config.yaml
arch: "vit"
model: "masked image model"
dataset: "procedural textures in two colours, tilted and lit"
train_examples: 195000
image_size: 40
crop_scale_min: 1
horizontal_flip: true
method: "simmim"
mask_ratio: 0.6
loss: "l1"
norm: "layernorm"
norm_position: "pre"
activation: "gelu"
mlp_ratio: 4
head_dim: 16
fused_qkv: true
bias: "all"
qk_norm: false
parallel_block: false
inner_norm: false
moe: "top_k"
drop_path: 0.05
num_experts: 4
moe_every: 2
expert_mlp_ratio: 2
experts_per_token: 2
shared_expert: false
patch_size: [8, 8]
conv_stem: false
layers: 8
width: 384
positions: "learned"
residual_init: "zero_last"
optimizer: "soap"
beta2: 0.999
lr: 0.0017
beta1: 0.9
shampoo_beta: 0.999
eps: 1e-08
precondition_frequency: 25
max_precond_dim: 1024
one_sided: false
adamw_lr_other_params: 0.0011
grad_clip: 1.0
steps: 27900
batch_size: 256
epochs: 36.6
lr_schedule: "step"
warmup_steps: 1390
weight_decay: 0.05
adamw_weight_decay_other_params: 0.01
Rows from block 5 of a small masked image model, named by matrix and row number. Rows with one number within an expert belong to one neuron, the router's apart. Each number is 200 + 40 x the weight over its row's rms, rounded and kept within 0 to 999. All counts start at 0. After the name is the row's rms in percent of the matrix's.
Before each expert's rows are labels from the 100 images, of 14848, where the router gives the expert most weight on average: "top examples" is what is common among them. Only what is clearly more common there than usual is listed. The data: procedural textures in two colours, tilted and lit.
# router: router (model.blocks.5.mlp.router.weight, 4x384, trained with AdamW), inputs 154-230
# up: expert up (model.blocks.5.mlp.up, 4x768x384), inputs 154-230
# down: expert down (model.blocks.5.mlp.down, 4x384x768, transposed), outputs 154-230

# expert 1
top examples: coarse scale; white; ground colour: white; plaid
router.1,084,232,173,203,178,288,190,197,242,194,148,149,214,170,137,160,200,234,252,200,259,218,228,199,204,209,192,169,203,214,162,260,230,173,270,201,180,171,221,257,178,176,201,185,150,206,187,216,188,257,247,132,337,149,205,169,168,239,150,219,218,150,208,223,226,236,219,175,183,226,265,221,177,149,145,122,192,200
up.0,103,241,126,176,166,224,181,273,173,245,202,184,211,191,176,208,234,155,198,226,225,193,221,237,182,228,152,144,160,172,235,196,252,147,211,151,227,161,214,194,200,205,173,172,211,210,197,170,229,178,248,170,237,228,184,226,93,171,260,180,232,186,253,164,167,215,262,268,257,140,237,224,179,202,254,125,182,250
down.0,101,230,270,188,117,290,236,208,201,210,229,248,257,150,187,157,225,204,163,215,216,169,181,187,241,293,227,199,201,191,193,162,187,275,207,206,240,192,144,230,233,194,208,162,163,207,319,172,162,224,253,195,147,270,184,201,181,201,224,215,150,229,238,209,239,108,167,182,186,227,188,164,237,309,200,247,185,192

# expert 3
top examples: yellow; speckled; ground colour: red; bubbly
router.3,155,199,215,311,217,248,265,128,141,137,277,206,240,201,203,227,244,150,259,217,225,224,150,214,177,209,179,254,243,156,200,205,220,199,233,180,182,187,160,144,166,161,226,201,228,164,114,168,215,211,175,178,147,158,190,202,185,177,239,191,180,250,154,166,176,194,184,173,283,127,307,171,182,266,131,221,160,347
up.0,102,147,199,240,180,197,181,228,255,182,199,247,172,192,170,160,234,279,242,277,229,211,257,241,224,246,160,231,176,124,165,197,106,241,149,220,205,213,134,252,176,160,228,206,207,260,162,198,142,134,176,204,180,179,169,171,235,202,201,234,279,228,251,214,187,160,236,190,187,245,147,182,264,126,212,183,180,227
down.0,088,204,246,149,139,159,198,146,179,215,137,182,224,177,235,167,146,134,241,170,217,209,210,241,194,287,181,176,148,166,190,174,204,226,267,204,188,203,288,201,210,178,192,235,224,197,192,223,199,248,123,205,179,193,216,157,200,256,201,194,153,191,135,136,187,244,184,219,279,209,215,218,198,196,213,208,199,251

# expert 2
top examples: pink; white; spiral; ground colour: white
router.2,057,197,180,163,175,163,126,263,239,186,106,225,218,183,195,248,224,228,118,203,177,109,278,180,195,185,241,163,193,197,190,211,199,248,172,186,148,209,271,235,235,269,241,203,161,186,294,205,190,152,194,201,180,275,180,216,178,171,201,182,181,139,206,189,188,167,197,155,156,248,183,182,220,159,238,220,219,96
up.0,103,252,240,234,270,192,142,179,208,262,248,225,79,218,207,190,108,205,227,154,226,246,212,171,141,219,211,273,212,226,160,262,215,207,209,251,185,189,209,111,184,163,151,149,225,160,180,240,147,221,186,181,196,259,143,153,228,274,184,216,204,155,222,129,125,195,180,218,268,142,162,210,269,294,201,153,229,139
down.0,100,159,152,151,123,194,158,231,226,217,184,272,227,144,187,216,235,256,126,145,209,176,165,208,178,207,210,220,269,167,178,243,105,169,211,129,110,182,247,138,204,177,227,219,197,268,303,184,204,211,258,164,194,129,149,158,207,159,223,204,217,184,243,178,182,184,251,219,193,179,227,197,242,218,187,208,243,208

# expert 0
top examples: seen at a slant; fine scale; rings; pink
router.0,076,187,198,121,220,124,171,272,176,267,198,226,156,209,191,244,142,185,88,207,167,226,221,180,246,227,210,202,170,238,230,162,217,229,128,189,206,237,216,252,247,181,225,179,246,182,234,209,218,171,151,277,122,248,182,212,213,210,211,189,207,150,218,239,223,159,201,226,220,235,165,257,242,207,247,290,221,118
up.0,091,115,167,183,117,177,201,187,258,168,187,245,215,213,196,260,179,244,228,128,170,185,196,162,227,177,186,290,210,202,188,218,178,217,181,167,189,204,183,270,253,194,153,196,154,226,162,194,210,178,256,239,226,202,219,198,219,224,201,211,208,194,150,197,132,218,196,185,243,213,232,192,312,252,206,210,174,133
down.0,091,230,202,162,258,188,231,225,147,217,229,166,208,175,225,178,221,243,221,259,304,189,219,276,171,175,230,183,273,176,158,198,169,160,205,171,161,233,192,204,122,210,255,244,181,151,218,166,143,228,187,173,181,145,154,207,249,174,211,171,190,157,243,194,196,198,174,269,227,144,243,189,144,217,217,163,267,182